config.toml
model = "contrastive audio-text model"
dataset = "phrases spoken by 400 fixed synthetic voices"
train_examples = 39062
noise_aug = 0.002
time_shift_ms = 100
n_mels = 64
hop_length = 160
input = "log_mel"
spec_augment = false
win_length = 512
tokenizer = "word"
vocab_size = 208
loss = "softmax"
embed_dim = 256
encoder_arch = "quartznet"
encoder_norm = "batchnorm"
encoder_activation = "relu6"
encoder_drop_path = 0.2
encoder_depths = [3, 4, 5, 3]
encoder_kernel_size = 25
encoder_stem = "single"
encoder_widths = [128, 192, 288, 432]
text_encoder_causal = false
text_encoder_width = 192
text_encoder_layers = 8
text_encoder_norm = "layernorm"
text_encoder_norm_position = "post"
text_encoder_activation = "silu"
text_encoder_head_dim = 48
text_encoder_fused_qkv = false
text_encoder_bias = "qkv"
text_encoder_qk_norm = false
text_encoder_parallel_block = false
text_encoder_inner_norm = false
text_encoder_moe = "top_k"
text_encoder_num_experts = 16
text_encoder_moe_every = 1
text_encoder_expert_mlp_ratio = 0.25
text_encoder_experts_per_token = 2
text_encoder_shared_expert = true
text_encoder_positions = "learned"
residual_init = "none"
optimizer = "adamw"
learning_rate = 0.0011
beta1 = 0.95
beta2 = 0.999
eps = 1e-08
adaptive_grad_clip = 0.1
cautious_weight_decay = true
max_steps = 4200
batch_size = 128
epochs = 13.8
lr_schedule = "wsd_sqrt"
decay_fraction = 0.3
final_lr_fraction = 0.01
warmup_steps = 210
weight_decay = 0.4
Rows from block 11 of the audio encoder, named by matrix and row number. Rows with one number belong to one channel. Each number is 500 + 40 x the weight over its row's rms, rounded and kept within 0 to 999. All counts start at 0. Numbers have three digits each. After the name is the row's rms in percent of the matrix's.
# convs1: first pointwise conv (encoder.blocks.11.convs.1.weight, 288x288x1), inputs 0-287
# convs3: second pointwise conv (encoder.blocks.11.convs.3.weight, 288x288x1, transposed), outputs 0-287
convs1.9 102:465468548476520466554499460509510505450586471468493442529504468512476487475496482528475553453506526506418585475491451527526515472525485567464506444485510484525542485524551430564480468472528549485505437530510521500512507576544581552572421466554534466467516464473507478506505513468458532514489499480516512484468567396435508540582463535478525565477468472433509500542495493530437582519451490523626559486474482475514529583509547493483439477499470365498509446489390543468461516553444528545442528540530523504553437479511492544481522511459517516488503492530538443565458536512481520489457480474561462505518446491594480465462498476535481543601480451457468476499444527528528427447431463494460526572529584487514461544517475511476518509456567483522565470537454528581548538503519509506477494508554498480535513521572453506492525485490499494564512515485471552528464490489494437435
convs3.9 103:521491450481530502513527471538417510506485617520554443504483485481592554561476469511530558520405528502556500578528513485522500537423475521558599484444477442500547548535472487459459558460527577478511487479490455515465485510510485499532479497525524457551500433488508547517516567488468421507444472508497480435473483500469525528473478593481510529473535443494407526500447439499478471543523510514513489548511484514485509464487492443574563467484505493569562427528466520512478434524436417459489532432531547487485426444483553508480534438484497536525463438508534535489508475496487409497462514386486534443519492477479499487515511459482533474472548470504485568504533467404469510520472500457562517447532415523402448515473502432519442497513567545482567525502485452519469461507467547484509495503543528448469573488454483485455417399512484458471450501509511476533513516505558488517
convs1.10 084:505520453506542515595480451476547577488515495507511474537524516580453532429524485507506479508528521498451483475536467476499498499490472508450526445476527482491560462474570483465493415551503528518474473484549469555544479576560541512568508537495558567497519450479471478528492496502504555568528458489503539511556513508517480555484483449511494530500479506443496506500491492446457544540468464435534477451466513515571514513561521531492544444473505405516504436473406486475444556537480485441506548498446489466506432454485534550492526499507518557455539471576559445484471527485483482439522489471496491503529505507513488470502590511538471470427561529495451525428578440486449439526382563503486533507504464533415443561521491459415505536504490544489561416585506584494508530485441561428472421492520480454455449507563513491504556511433560498492514544440547552518411443499541505505
convs3.10 082:512506473490490447483554459519560463549513520511569545526531627482534534444474497487575437504501453504539499512463572516538488445573500555530508515471518504490575529532495434507506493465517503465477509551543476471533521499489533516549484556525500465619600464516514534514516489505475522560540529567445538476540528580461465458476527589488556510545539531544484511489488583512460586512512512510533481508480541519457499525466541487477491535517432569584534497502508517537487468515466482545559509506501512520455483462475575431535525537491574535559498491521532548496538501513526529544437545524538484517480515463488547555526520526565510444450561506502472509452506514570574578501497519546503437456547566523460494539489558484558490559528511440507517525524501586565545515545460459450563470599480565545531532525524531490480524495461496489479555499540495470621482445503569454421
convs1.11 100:540505595456546556473445525534506459529526454519497467486472625499569500499509396508562575491522551487661457522539542496524512534520507529510505541462482468449419557499484496421517494545448463479507539515484478477526459461457534463574542462509472468454554534497439474524497541494477475516470505453592516505540490486452534490505571521475499448508484464569502496430501561501460474508480499626470495505497564452504498514487484487498522463508451573479433520517522520505621548478519488507523491549519535496498473578453458399589468513495478539495466495489537506479482503467544517516542546547525528537501514460502520488525462424482516526520528454466504522544497461538495537544460439465445458503477560534488464516503473457568527500501483420490490495491478497465455431511560495509476438502483463579457478539447509546558490471484418428496491419500530527546472486567545551478
convs3.11 106:466498471468555502484472450492511484520477551525561560567517521510519473480461483524408467453521537463514436537556515472466558482572474516537513510492513513540502518526440517500424518461494455480538493447513583485481484532516503502511534501417519472529530516495557534507444510449469427502561516408429474396421512536500448530462445543482548517506547481530530615520552496482453517498531496461483488530490484443520458470564509455461521456451436508586497440526496478508413550487509525543467449513451491450519507523499556454418467525513482463525559533528397542455496511502487588496466479490497576488554525502546463507496551479547532501499469503480508508485430456535503430532494568494469449501528515438524464478465530509538451548457528563482495506593484512535521453512464556521526463357492560512430477515496450521533518426505440416507499497432469516578506491553510464469
convs1.12 089:535442436506507491536519521508517585529476544529485574499521503520495456603535474541508535592612496508519416476468514556528413494547559514469518526508597483485557545533465512450457475526560479475499484533449566528563500539423565454532537536483500402512420503527466459506489478556494490489471537556513502508468487441511467501475552537448549451485536505567447507501515525458595501512525539537407540455531437493465521498565446502508535552536429496508475504515546491511542519584503476526554544555497461507492527566521579429499431458463562494573529467524447535539490530536525571548466529493543505536561457468481509501465459502510514544542487526474446444529532530474469517421511480509479468493504572476510499540462473467575534476545479463484504514545577497464461487504520494472491465477500475484475491451474551540462529534426447545547425473484480517453529405524493480482
convs3.12 089:444575497420466495521513513509503499549584520474489447537531544505493508522449533537585467474514444541533459472482546554500522482594568543515552486465550501492455415499512485494448589486420478488613508565497521456556462489520479462439570515482530522509495486488561503549517484439474533604520450465510487513521551511463452485488491593578557484527501548581486495504400502509472515487524548575522474590525559527562462506502515518481509535552479529509539520566498459515507465482481525535536491528498477537518521482555484499508497497508497610583406529470561578524524513526484548517515454503585524530539564476476529422533506529484588523501484492482472489433455546457530488501512496443505493463460558478518465611500513513517451528562454458519472507451546499476458451508480505543491497554524520454445488452488493415502495481513517510574496497563466525516520459464563500485
convs1.13 099:523471465524454593526482495418488472450385509492575466538451468472546440450491526467461548507477490562517502500549474456557564537495504505543449542518441505529495461514455474495477526486503477482480559473478527530501487423476488524443500519470477556506484502443490518528521475549502509528494502508550479536463515468486503526558469524533517506553535512455499508495484495569456493419533448401526499508578510502391508622470560523474526447457515479488526511505491482482468483422575499502570433549476499452462506487440421601369527483546524526452449465422472489548503583459531493466471509446556498486494516497500455504577441484557486476466532502489493491498535501479483401453492527463497505497528472513548537554500495543474525505508484571498462542579496477451575522507525410524506477474468484572498497543503536487480458499449629531537545481539527452495518492479508588503
convs3.13 085:515559487477470459496543435503487520515553501463516527528488522509540471524426499536528497458491549439510450564512467539462531493541481522537472466473510443515539538511430442511520445478553532530550442489490629547583450400495498447556456518499516476546589494533511523496473507467541491464491519544507526459491492506449465495461564524518561541429516466534519582521577487472531449581527491488474508452412543519450512486449510497454443474458534461540490553488597568525498421586494499482504557521472526412486450493492562538476483508570548503523555500501431495539490571460468547504495424543480534488520550520501445481514441469527517533464515520460495540521512530541497481560434607562519454502477606497462525517543525466519482559531500514460500526565430545580502516524558489558496439491464512498518471516433518536478416525438500539480508532514464477511485509468548494442
convs1.14 106:528476437506447514521503468466510486518446414490502484467423480553428525498485522483540518555488532517493500525580454452507461538513436536508488488527576520541537539475530441530494446537531509454441500524468470472500559493509546523511408499510492530453614502503482451459481499512472515606447490507628472522474510474510466447539488533530475450501453533497524451509493496517453528481543580427590481478559546485455507501505537517528467487492568540467457536501455567391586520434502502500482393571442437481488451497517492560476547498484515516497488454503530451529526461533495522520447479455465524467498514492499479447467493480547435493485455515517393524506461485549478515453502486499589506557492448527500490576489560531474522545461483464508551534504495545527488504592504587459354420515513487512474429474492488446473471481517471569526494569508499496503487512475488520524
convs3.14 099:512462440475509460433475510538466481430437517533423491529502473480488483518509553452451463556451513487476523495468485459495580577424413489514491500414471466459589526522471531482504486540462504500507451480504480480471413484516486492506420501472449468483459448469517487481461492484500470510516519572568469459545547480460465486456496457457504590497491495487495494471443503500507482534441447475497500409566448484507447456512482497551491486492536475514514445472469458508492384515443509559462511476560614551553441487422530494538521555495413496486579497539512526470464491549472494487513394486451478429459507429428508499498461471468503566503519452501524489396480578461501462547521539502487509503525501502365458464493431517458514569471475528497513470487543465566554495443539558509553552483471560478471530477516473489530506501511472452549451498562487504455457491480515572491
convs1.15 095:519404512461475448539506487527542492437474494503564565508500499435487539439527478460490514484454559496521507534491487469494525501537526549518447538499467506492506575532512514476481464487573518528403488505524452526564549453474468493528414484495508470444548531593475494483494536472517550530501527500550545529459434468528511420484470497476589367563467499491573505508441502554477476480571538530476478448477510593497581502607466489510541511488562508444437555451498511555533571522507505517473501571439494558509505561593537444485490576522482474475507519529464468521503476498487518480539511478530559539503506514513434526446443480458475445464473420492486536477485503451487488426492468553485466498535555505505548463490500470516469455421507514467580503500578547534552451497511467359464477502478466525489482473564527494562472485516542496439504504533510522532457521512486523401
convs3.15 102:505484517569497481497445540558509496487500456499525524472535498528513496525481511519466508547473512492486554520508484507437528558517361462500506500508420459503510524493504512459459566600605500511544441480503497457437426489529499501495432488514449553492569488503608552543528504547505497505517485555426529393515490458448525522497526475485499547493475448554439564525530494496366452464509509484504486460450476499527436598481509385522488476482529542531480515480546531511490500444491500484475456535496506556552482563509608449542501448497506568461613497539483413483441556482518435515506459507568529496526516496525453516445507449441508474496496494476483489528479470514417481470534474531371585514428485529512453521493554489490506469513502544483503490474486574500529481450467510559518485490480487504471519486482556557499468470472517489450544491551527543478527586458495532489
convs1.16 103:524513448486521499520505610453527531556534549528481470474500553472515541491561470501437570604585551478517539501532488512524454519492577550480466501542503463463525506485519491547513415497533493463530529516564569597533520546553555500508462501481524497557527498529413460471483487507612519512491495523507539469406461478548473520422463539447476492465444477498479496497509496517535485554535499627607522499475507485526524523532471462589551468489500476487494471529447526437534522571543529468541469619446480489551506513513578481465511458486515518534494524559520461517445524502486562532524457471518511583479541517491477491541538576518498516505457472444469497508466547409469521457532511487498511567507517474509450583498503506495513523508465485511455519525613454506555528536528498399483544533496492485520456474539557582476483436478454530497505503526533571497444531512458515455
convs3.16 112:415506500454525477441529462416572558506515565507541557538527516514519482463464553534524508477549514497479497433569449511496518493543512586483511523577515491496479467520468518475511495508509480469448486581514507455515498495529460520503525497526566508566584483542539534565482490445421625481445516473484481524487502551473433490446481498532540484456489504513472500486620534486569572513453505501526448547454490517487518462576467579490505573527466493572557436546549517534453484509473482476479483523491484544501512402503527536453504500497475568581456509492510549457570503519469510545478518561499504514519521473532536504494590551521497506483511414477496466447503475490520512477523563471520524459520486464479511536497530544542536560505474533487429401501529490474461456456495480467489434487455489464435530522501455481496573544499565488556496497518516506677575488486457486435
convs1.17 104:497510462541499495525475502498486462499497471504507516545500488523494556446559498481468449469462494501453488502512439466584488505527544558530454486583482490460463547479523532505514514493536529496450434534526546554533515457539544493493475564570500446506470477491509439501530404479457537485534483442505542473496447529476562464531543531506575519526481537520482458572485541426601494572615515608447553448529468527500485522469472461527495544516428534458455532477477526566486454576499482476449459490492518457509513472500474531506450509411539570558502516461587425590545529551509553491472530499550569569412533479475562463510444466514458496516381539502567436474513485434504494466494466494446459464504452471576488521574519537481474545513459526464515513485501479563478542511507421499526489468527484485522542515435481538531560511455426572515487485500428526550503489546522496514
convs3.17 105:534445529440486523524432530497482485483432469485464473536557440533371484535484488488474503491541512479519508476532480502462543484465538489500520413473507533476493420447428534532545533502456553533467486480487399437503469587419506465487520449521439484529566477489508472485481449464538472459527535484525514516557522459553442481586481403447500512431521502606469522492491456495496525446427526519460493537508466403478518536430477498477521545477445548502463421588457499515484524507531495532459528451455520544481530471486520469494523505467451489467498503483430563469439484568589507475510513392481532497487465506478517470509574497508471522475510551482497528531562465489418498470609487463542499526399454519542497496439508520524476464485550561451491518505489553483513490523554540508517590479517514445429421505488531482524465478504473486560545453435459474466526494448487470509
convs1.18 094:506557542467475570482416576466455467507514494511505504497515498529511535481554516522526599498461526487519518515463460538497523510442444518495418545461475481453471494509489523522532481462388534501511546431444468451527447472472452524533446493498508542507496460469424510520454514437549551463549477440542512471511511556419553455459524479486454421460503558515446493505464518469384485462502542481496557526485451483540464379433608554524528498444503562476453548514539543502530530477541442564554486534507531470511543483481509537498523528466501499519448498470540492468493445512489495473517508462549560520456457486499509508503432521476477487476398419501564557543491502463512573517427492552512485475600484509446552532585486531455486511485508455480528476500485477469456443498503537530502509510597500516513473518496556591592508533563541519542517490469509520523578522511500582527
convs3.18 083:487527448509565533488437490517518461501500535523558538491532498516501526483469570553508457460499509505472448520485532493550492451506500541476556526557539531450508483535470513536579477484509453473449523558542471489442531536463423512516508507519536557525522434515550515487493515514449467544533642426528476500490457563503427485492500485505556475501519408438506478477550538491506510533459477533487465491437539508502501518589556558464495499516436485557354444493582513536515479483578493540437480438485475482515543443512463456453477464497507449543499523529467581489464521554493615512442514520453541516496547502428591467537469472567515506515479481468479550510526464510532499538491559517526384473484490514494501537424499466522500561558473461498420513514519527542460488435494434551546579525456492514499488484469523518523461435552547498560530564548498477516586459529515459467
convs1.19 119:545429552446468505477556520531543529560413515493510567486541542461455524487492419440485474502453476539536456425477468521454524516530522521498448525450468511454501552523490536474538551573509485471457505461500467466510458506540445472520527533468531507508455492484484455550447487506526593475420507507442507447570489488525496425464534461381583366504496394542494498473546480495529570468525493538450506445495501498406524474516466529550492530528566559500441490521463486484523469578485500521536498612482520536519451523539550477482497521455515492501522451483417579497524497515466526572528520396532527522560522458500492487490490455507534511547534482504567520484491480523390485484510501527443442470478526527510502508513472490527499470518515583464504465512494465513520398544500435484495497527485528447598504520508521567582485504514486491462480459557462492501463494512514597479
convs3.19 150:468441507532527468527412459533524516532484455469589518490491533548523491428509504429474472497532474454486605454538538458553508468502479459524456500479540468590545461490464466478445455425489517462485530488462507529514520573481565538561547470501517462500480476433478583487513498510505479412480511472446505491423477541530542533503478497516492495467478473481558483522582443531586492533484452489513537519494435488562525515489452488472533495424447527494512482487490461518444532448526470481463451541462451481545489501533558534404446507507488487508479549498414468463505507610442580556484563505517517547608478459539445528541496528552475494523452546511500472513514501530591516495556518502497443483517494445469409418509467488517484499469509490413484512536454516441536466485554483539503459417484481445479456524398469519576538540453498487447541490462514452484468510547564528456
convs1.20 093:494498516445529536552466543444492473509449544461477487493460475452582529474514492496514508485506546537506478512519519464503521519496456526468476517525645499485518498504479545532518464521483516478502482500511572476499462534538507483503475495513439485489554484421447510480452528545534511526526525476512516497481473527468512466509498502598474475500558465547480474488458448508545500551512499541481529592489486452466525475433502500497506543459450425479458418517514457545509481548570414536564505505499469487535504468424378484512479477541564549578507461461567541542496476495485511478399533524513446567435510453555584472477426493539481493520432401533525446575504502510569516565584518523443520502482405473558514448524479488499536526527487487547489527457488503547486551534518442617410514451478542411510499507482499531462498491479578545613503479448495528464513536492544536463
convs3.20 086:497446546457532484494495464539494478459568466378503511431466486486546462467475426446492515491516493516477474452435498510527447529507547510435456432513454474514529486492502443451503458527551552510509501566536487452501482492428463501516456520512506554539548518480425481475549483480465541499522534486477504525518475547471399468483565491463466497495517502484503497484552486464480575489480497505509411469379554470478494538469468539482510479575429543410514479538515546531477509447423547491533528496508443485507460532514477428554552365485523482502447494456535515586496443440512471471530505444514487441462514495532529503482491416445547520460446446473456488474488521510453478546503456493530500515496520544459522469465532487491587524515439494483487489516392416469426512486455506566493562554443501447499480486503473441432423484586511541546505540593447470513493489473457530477
convs1.21 102:479538465468522531530484490465590551556478513456494472519506475469493479567520430501511497456594493506495484513500498508496492494516493521511462456556534471480431546513501497463570546494447550492592509460507563458407501522502524476513508523478488526465502488491604492540417520579488523494565488488498531504528564523510550469539471504554507443536497509539552480509525495467458514492465506439539504557493505492546528468474499461601449476497509519471516550509456447476543461494512487495471488556458474468569497468508466556499477463442469517521505480424517492510503471543457450475410536485524497460533543469519493459583630489517497530484420460536473513444646456449553482520562528501453598544487425486487497580480483523501491496465476497498519468507468555466474522573466403538418501445527490454496438469551491449502572507472473516523370512509498453458511470504503608522
convs3.21 098:476452461565499521548494511474486538490505452605510429559561559524512534483555557561537487512499597458479555526497474508504529503507520494473528494501563471516541554615532476518508527517478478461533487360492548598488506528524509481505547500526559485496576465523455492601497541492508570347479422522494552492504480507520506551470484538523533465524475547505551492487464434650488475483485471491617538524516507521538497472463489505472462490410503481541539509498468497561483582520465518451549530559549560528452501526493454516516581553496508499494479474527489497525513477501483539606510436496514485505570540508478501493532512568516494519549511511574527475532455492450503498493553519489517503456520448533550449569513422475488521493498463481449524526437519495504517462477457478507541563528593503551507493508472549515521497510440508499480502562503472489575500528521521535492
convs1.22 108:472537532556499407545489477488465468454504471496453478467501522515522526439518575511490501494279470480508557442522450513497541537497483514506482474551467534497419364502443470496467511436543518429561495542575438527532522529471469491495442454487535469506519469514504524520480569513473449481491504485471503532484493547473511519503469584453506531517469503552521478446503456509569547474455487570509490469501477497492511502467503549466481487515390523505437420553506460527582530508518545528503480413489588464479504560532481469454515442417444525566457485523469443507435523493539539535577532532489566460557497485501500551486523450476516508520535441487485482533421579516588526494479537425442486471517494539502475407489498489463521497477491519487518496517525502475496470482531508472538493445514478506440504528444503528457443491482482504486527478503538548439490451462479553567
convs3.22 102:436484491492467513502449431460491528421484499528555520501470577494465503452488455437493479527587504540491611448496520508496518518496548520414483475481535538528477522501459523504448458471499486504498411433431458485465505524477459508506466571500517527567530456495483440517511434437448497425532495387506473551422478491543478485458485430514556418488521537444550491443524514495537540524492494580504480551497484448508468458552520529416472456414489483555441498514454507562509594474493533532399469522490479469458505487493529496409481432517495427470517474441497464437481478495527489522407479462444487607552484511525569453500572506475462432474450511523473473471506459482473447428500513460479553499493488495563469563487539507514476500417433460517433477461455500461508498499413448488540532444465508499460509504478500497497461498504550454541495497508504446514507488512497502428
convs1.23 097:477512469570507451534490519532529469474471494572511468438436541514503508545477599539487486458543522515494611556459500485507537501546508518452550552545474480468548501512527502507495513533529475498505506531528453509490454469532541464511493489454489412515473490596486421504485479538436521508461556475516470480493369474455539597559502530572486562451480520556397471480479458488553443537491546578515498555440551464526529543495532488499500516439525513553493438498478399538529448515512532503472489461487439469492533469486500460488514480541496534481418515470518448509506446503474527515482462485477513519479505457487465505505405510472456630500496487454449428536407562532479540530436486482451457457550401502545547462523489560482499507480479478525475495479513507496500468501505482544550560477421469456532448512492515626540443544498460561455522447499515539475552483544513496473
convs3.23 097:617494532482465488514458503566425459503546468473527585562480484472438533499516482528471465525487557490440509506629463559520488510583461600444526534484481500471499480547539614485542494567471528530524457489514476483513540497486452523494473567485425477563551461555533485508443474526573536497477563561476532501521590406475459510436532478491502492468522537501415491520558521512577505463528539478511523497473564457470488457522572510449513451521621526514522547495494496502532461530485468581490481542512481501511587500466529453567482492509473445509590484530465485510516512500492455505507434540551548481562533512571465512506450478537537545473496473427598526517479438511551508513515537456533538525424504455523504458498502478506483487523495547445545500543548518508468543532529565523498525507530608479583493492519561538516536485483490535493550485510529479502529495503523473454
convs1.24 100:521530494473524517489497571531467415501504527484522504547502499513573551479507483503461640538559458516497544479607486498539549512547555513460496529458500515523510500552526492538490483494497455501534560521487526532449533452477533513454523563589497563560448508562502473498519477473562523469476543461496548470460531539493497506525557516541521564467473488591463384479543465474585528452499469623506495521525479453530564511460459498470526550526509475462418531590531493515551494498561492501550486440513583504481488498509565580525508483438542549578516476432478479486504580522493449573530530424515521544484454480511455515469520498509477484506493531487502535586483530512535522529444445418510507537490492529525514543518462515502442597411441525465528531551601485471495504513482493419511545482511525481499466492552548537503481469478538524452551495489595466487513477473501531457
convs3.24 096:434583405492570498461531471499548497517545551538511533521534589507526431507483420471591474486511518467496531523435524458563519484519488446532518446454505530527527530513463485477467509443514549515494583487465550489547464502414468542501534489533531427504486500593430483494476486468506457523420547485501457455501391583495486525511492493437509469476567458460604506450498566513469491531545436469524568481484555524455569518512533445508484472491509464479487586527523463500542487465512546527578537399531506419506437478486428503498469477542495491489522476531488503480528525505513520469527530489487531483485484559488581517523485479485517469498438540495440426499553456413429523513445454511482529507524571475469490511487517491485454508495484453581491517417483533492455506533446442560541460490536519511500525461528383500479428490503554484472520473478460459495527502473491486599
convs1.25 103:456599438466463551571515539491461489429547534517473556504532477507515492542511494517521465441528507526459587420521432451536476540492481504568498465512527477495532424496535537522485441503499444524532496496498584507436510527539532517522469479534522511452497536528528539506510509510444536588530438463536530491465542528461506512492559556495462499483454534496520498564508521475527549543432479453570507532474547491470523509472505496495490501490469458433542463501510458479412494500503521446494462428527494428575518354555507455415491462430506518577474529522536433550512473495507512509427515547533576497524471548514491430525554487472437462482511532453539544515581464558565458497411503532559536499533441479471468582470478516463460465500493481499574493449519468501508566481444550510538529509500507560501549516521466558492586484521508494542445530422425516517582491491463449526
convs3.25 108:532500412507513476484521553488501546467437540514511449551563536519560478525529531530520588449456546466437519507538543520524571440510523500472504521527525513484515469563498513502510507547524501486537509457509541512529513527527464552531567517494549506501482508521581535557564619471455548468508552444410570548539505535537503462521474569557529531531443503473534500495540523527490519477493532526502495493537523505522553514554518510520494522467493506505531505509518481482448486425575564505532601411449540491523556518572494529500512572530519485537454586566510505503535455495542500483466525560525523476483537519439537570496493499522512601535514524534492591458475504543496467469536432514451424489541520491477532545514507526526441458569495548533583507524497446572485352513559469534500504443562476437485523557533470538503425451536552502516531476391523513503448465528487514508
convs1.26 108:493495408544500515487508542487621552496515496492509509489491535496478509572475488481506533584660531497524531516493513506498561504441495495524498506497486465476455537499538439498543475480591510498508478512482544526484505518535483495512471568480506522481474498491560509543457486469493480543469517602483474538458510516462470497535499546399540538510500491600473484489499513525499516459419489484408482475553514548502455478584470473508539442512548505464467567486502516441538460488474495558460512594476498513436487557507534526484530456479496459451514470530414493522469477507551522503494578514458520501523515473505511543484548467509524466544606501488447487444573517506510496464614523496416456477488577523520487589492508499520462511539545551514512532517525500435575423501549469594513460501529496480534468526528495472528567516514473423512436485471431453439456526490386591486
convs3.26 102:511493464540502536513481450483574427530471496440449531501492434532420492493452489488539459541502450436477466440507544504467538434486507413478442531508443511551405459440517551514445490455496440546545506558494547525491487478505550517514484478502514493428475501527538543437397444463550504545512492498460499494527494489531565540543528469454465466454547461473489457511494493484489513464505421495419502420480492524470469490491508407497523508521477541409501498463518487453477529470553520503543487458469374497540512495475501455447377545496373515482481531421502493484579548511425529505483516481519486473464459557549441600481493500504458500569539513469436563540516480588462525522475523552438486504498498480435476459529461489489525530522515441497502448501479555471477529477524475452411478483508481524487472515458529490520560500410494502417534448459511486495465508534521441493
convs1.27 091:460390396548514554507503479519547501506508480479533579542491465541493535458532566461503479465451486486468445488483512502513463538536494494478434493499512567506543557486506471524507520467578487482388538524503466549536479449502457500463467569496478473487499500553448509505472445478528580635449473405490406551500482466483472427501482507452463520526492459433448499490556507462492534545561461580549468465470476469484548561573516535500572528481500523484486525491539484466514557491533452526471503539475452551549470521515464487486538528503527448485496410527504519482487484528521466628511499399506546519454495498502440499428481512542468491469521530496505491465427467494445507521478536502532449544516556464517505537517528434488509528466452499534525482528555504541571544517459484492499518548503463465472520549494485483479416474467400521483556501483477485553444558599499405561
convs3.27 090:535498433519563548481532541523371515440455478517492454487516482506489462551531531557500585458378509463493597522574462452549449520566541482539517543506407517483575512547458496498510467581444540519556551516511504460439473494500540555505492482423536490505513494529528473522503528620536509490493571508465549449478464478489511487469530529529493579500492510511505578530537483509561452481526514499525547453506488509491453434473530509524503504514491435475542471503463540407477457495507516475523506526544611429577481476488547535463542512523459471444577504501483509526490544475517537505497497523518528439510597484538521529482481478589510545448541494550493551426419507456507510522516537499541533496502498430491496459489470544472533484473548577523526504527497443571489531515485500487529519441521473435460502483477435484461441414512500463465477510505577513489588451543516528462
convs1.28 119:554455500514520528548541485510438478447502492445538457456480409470503517488540494583549479511520477505515498547499488525539483501478480571586432505451429541448459539475486456508462478418489507535492557549496458513511503503381549505539508484515530559524493494493423473522547493458529447558438534491593390478483473468497484489540536470577471497497442530474501551450561518520471500412530490480508548465517519518467534549490527434439545479443441513547549465508411499546462473456602514508540489442519514438455546481519399503529536520506508520521447500520507526506436507524493428488491549522513525486481392485489479539481482460546486473536478505571501480559535478566445540514508506423485540515435539525511563574478484460422515500506462486481566556460540562491459531487567507485487461462451482482462447436551504423527464449475568500515488498443473483474469529446543503532
convs3.28 127:464496444446466535476500463511547450434469532519524551517521523497515521473466521502504480468462476456508459450588463562511528496438509501426472478517516478485500485439428498420468472458494440503510455532499484472482515462506461542486454463501477496509550475531616494557526496444441450461534482458425520520493455496428459496471529549495584536390495469444402540491547448461459543517483580554503499518491497514504485528431438492440546600520455511593504471513536527499426462544505430490423537492424523525554474468481549500508565514507474553493457477471474466502519491535428510457427470497544527485504515443498418457501551436511425428467533535560471507471504488529486536461501528518498501500442497510454488476448528485483443582573480556487508409544506530494459524492497457503500484446415478463441532476499534474434550445493497451513453518464505469508563540503563529426
convs1.29 099:498532455508625540523433549484573464543508527535485520469498474519488506497507480520389598476549464503521533479503502509504466501489490527470541502498549528525389496448486475510446477477447567540547492417506492567501508502585483519533505467441507515515540440481489407487504487537577507486539518508491462500439475493515516511443476528533580470617487538514413507528471499529490552486500469456565520535548539507480562572475448549491529528509526433527532470538586502456431501428553501412484467466502500471541498476381474537509445495434487530495470485493510559503455489435501475517462566500553493481503497471494509527548604522517514478558561500522536463510532438447552535488478482451418467481512523525510530492498476519435518531563465606513539541519544512486604514537578434460533518490517483462538503434499493470504581509490519481499529460512538502496512514509492561541
convs3.29 096:424444526413506496559452539461516547517556563510502478468416518529452511459505486467463438526496459526481434386531515481452532546467511478413503498574497492484475447505518552506438523530481490495477493513466492473424523443585476560487472505502484509487496500425492498529487522402552550481503495516475515563521541484473480477509481533468458520514485537521488356495547501463510515528458556439468447483510512532413474489526450502514499502466500540454526478494415472475433498459494420544466501545402460532524583525496466455499476524485447493502502531508553495486539482504490465472457514532513423500520489451526488522502480494491473492472502407488471461485502488506570522482488502495519509472470493441539491529497514516440428472425436485546505488508520496452507474430531491386434491545468492456500532509541517428509603499530456427464497431492525499485453472481343434432
convs1.30 100:445449479484582495516448513537479462531512477516557454473429586466511475480479433506572461502508492545447456471494445489520533504535525542471522517512626467460491571499520528439449536541563489558456562539472475485551475551483469505477452490543457479473520528435511509516557536497498516547465485470512608551505503481445479470519507482502488527508507502470437497505465446427379529587554475507597488520509472468472541542503539520501492489520464491475501507485420548447491561506526522485452484573485486564476451460515537387519448488454537493464482502503502435486528496464500507523415461529472484570502522456467477512486418470540446473500475498531553505514450404512503388505396465551468466502528459570504445540574509495548424553494539505491503474503484437474501505411488506473526467464484469488509533501538470429475470528495462579466498503481439464454478483574520489489
convs3.30 088:444493485519524568432587529523502516498510572476544536484463496565535485405507498450561546469463502499530585548478506551500429524557559498453485501548476440469512558571561480455464534454557522500526555487473508557469507488486517560549499468487633546510492455512486552494541539482447414522502552515441488537454413542469503501513528616525547521511495489565515494463521474425524496499484528472537463504513504548530503409547510552518508535471434565495461506541513515444485460484445536480454525507469485438520439543501568450444487527540510478469471516513490524489515478466526507498443568519552452513475509571520518539505521484441484527516538474568456519479424496492568493505453512499505530436533511522475467497471467481450450518450541534433543540568524438567505534474512508416486454527492478555496512435538504483354532494485508475468482506481548558542481587517510537470
convs1.31 105:541555474491496474515488523529428500517449498513480489539502499463501483500535367489463499537492482538495516478403562484499538541649488464544482436535495524480459488490477492519559502400423518494501518502524511455426483461509558470507505554545564517484464524533500522484535524500538453470415470532506579458511532534533510494520487522502538476545447523482446542562505566509559504575530462582516461558503571469539447522554437504483412538427499478487463599507530471510491551475515536524429454533454520477531537473555432428501512477453532519518411543472563515556541517514515528544522496448435488558506504503466471488462502471458488497494519427524505519490493515455530496506523456517459495507506431544496480476572458531478511487531517519458475508433573475548470503432546446562515512484522441444468518501515517517505576510447414539463490564472464537594561462541490481419
convs3.31 111:460542495549480525464495470495561575497511529539544449480459540453553455456474472540476528557440472514508502512508488494566495487549446531519552444482438454500490553487507531533514395487581551459439453507502614504513491438512541527547516530455503437496491512507457526460514527524530497502438506547469516497525503485473491471493557506543511442539534523506506563496544487512440466516542516404512528458538506528497468422507516466520437520438534540514498575502496509535496487455463471523509587478519508434506494485534538535515484457525481504536510521524553521571522621490487534459559518592540428512531493522511525642446412508567543504461451454496544414513470498542474511514339479526466449515449610487460482457495466462508504456500499522493480552478435502513568459497473444503522476508499584452567528507512500436503498530527496520449489518551487483527493475544441476484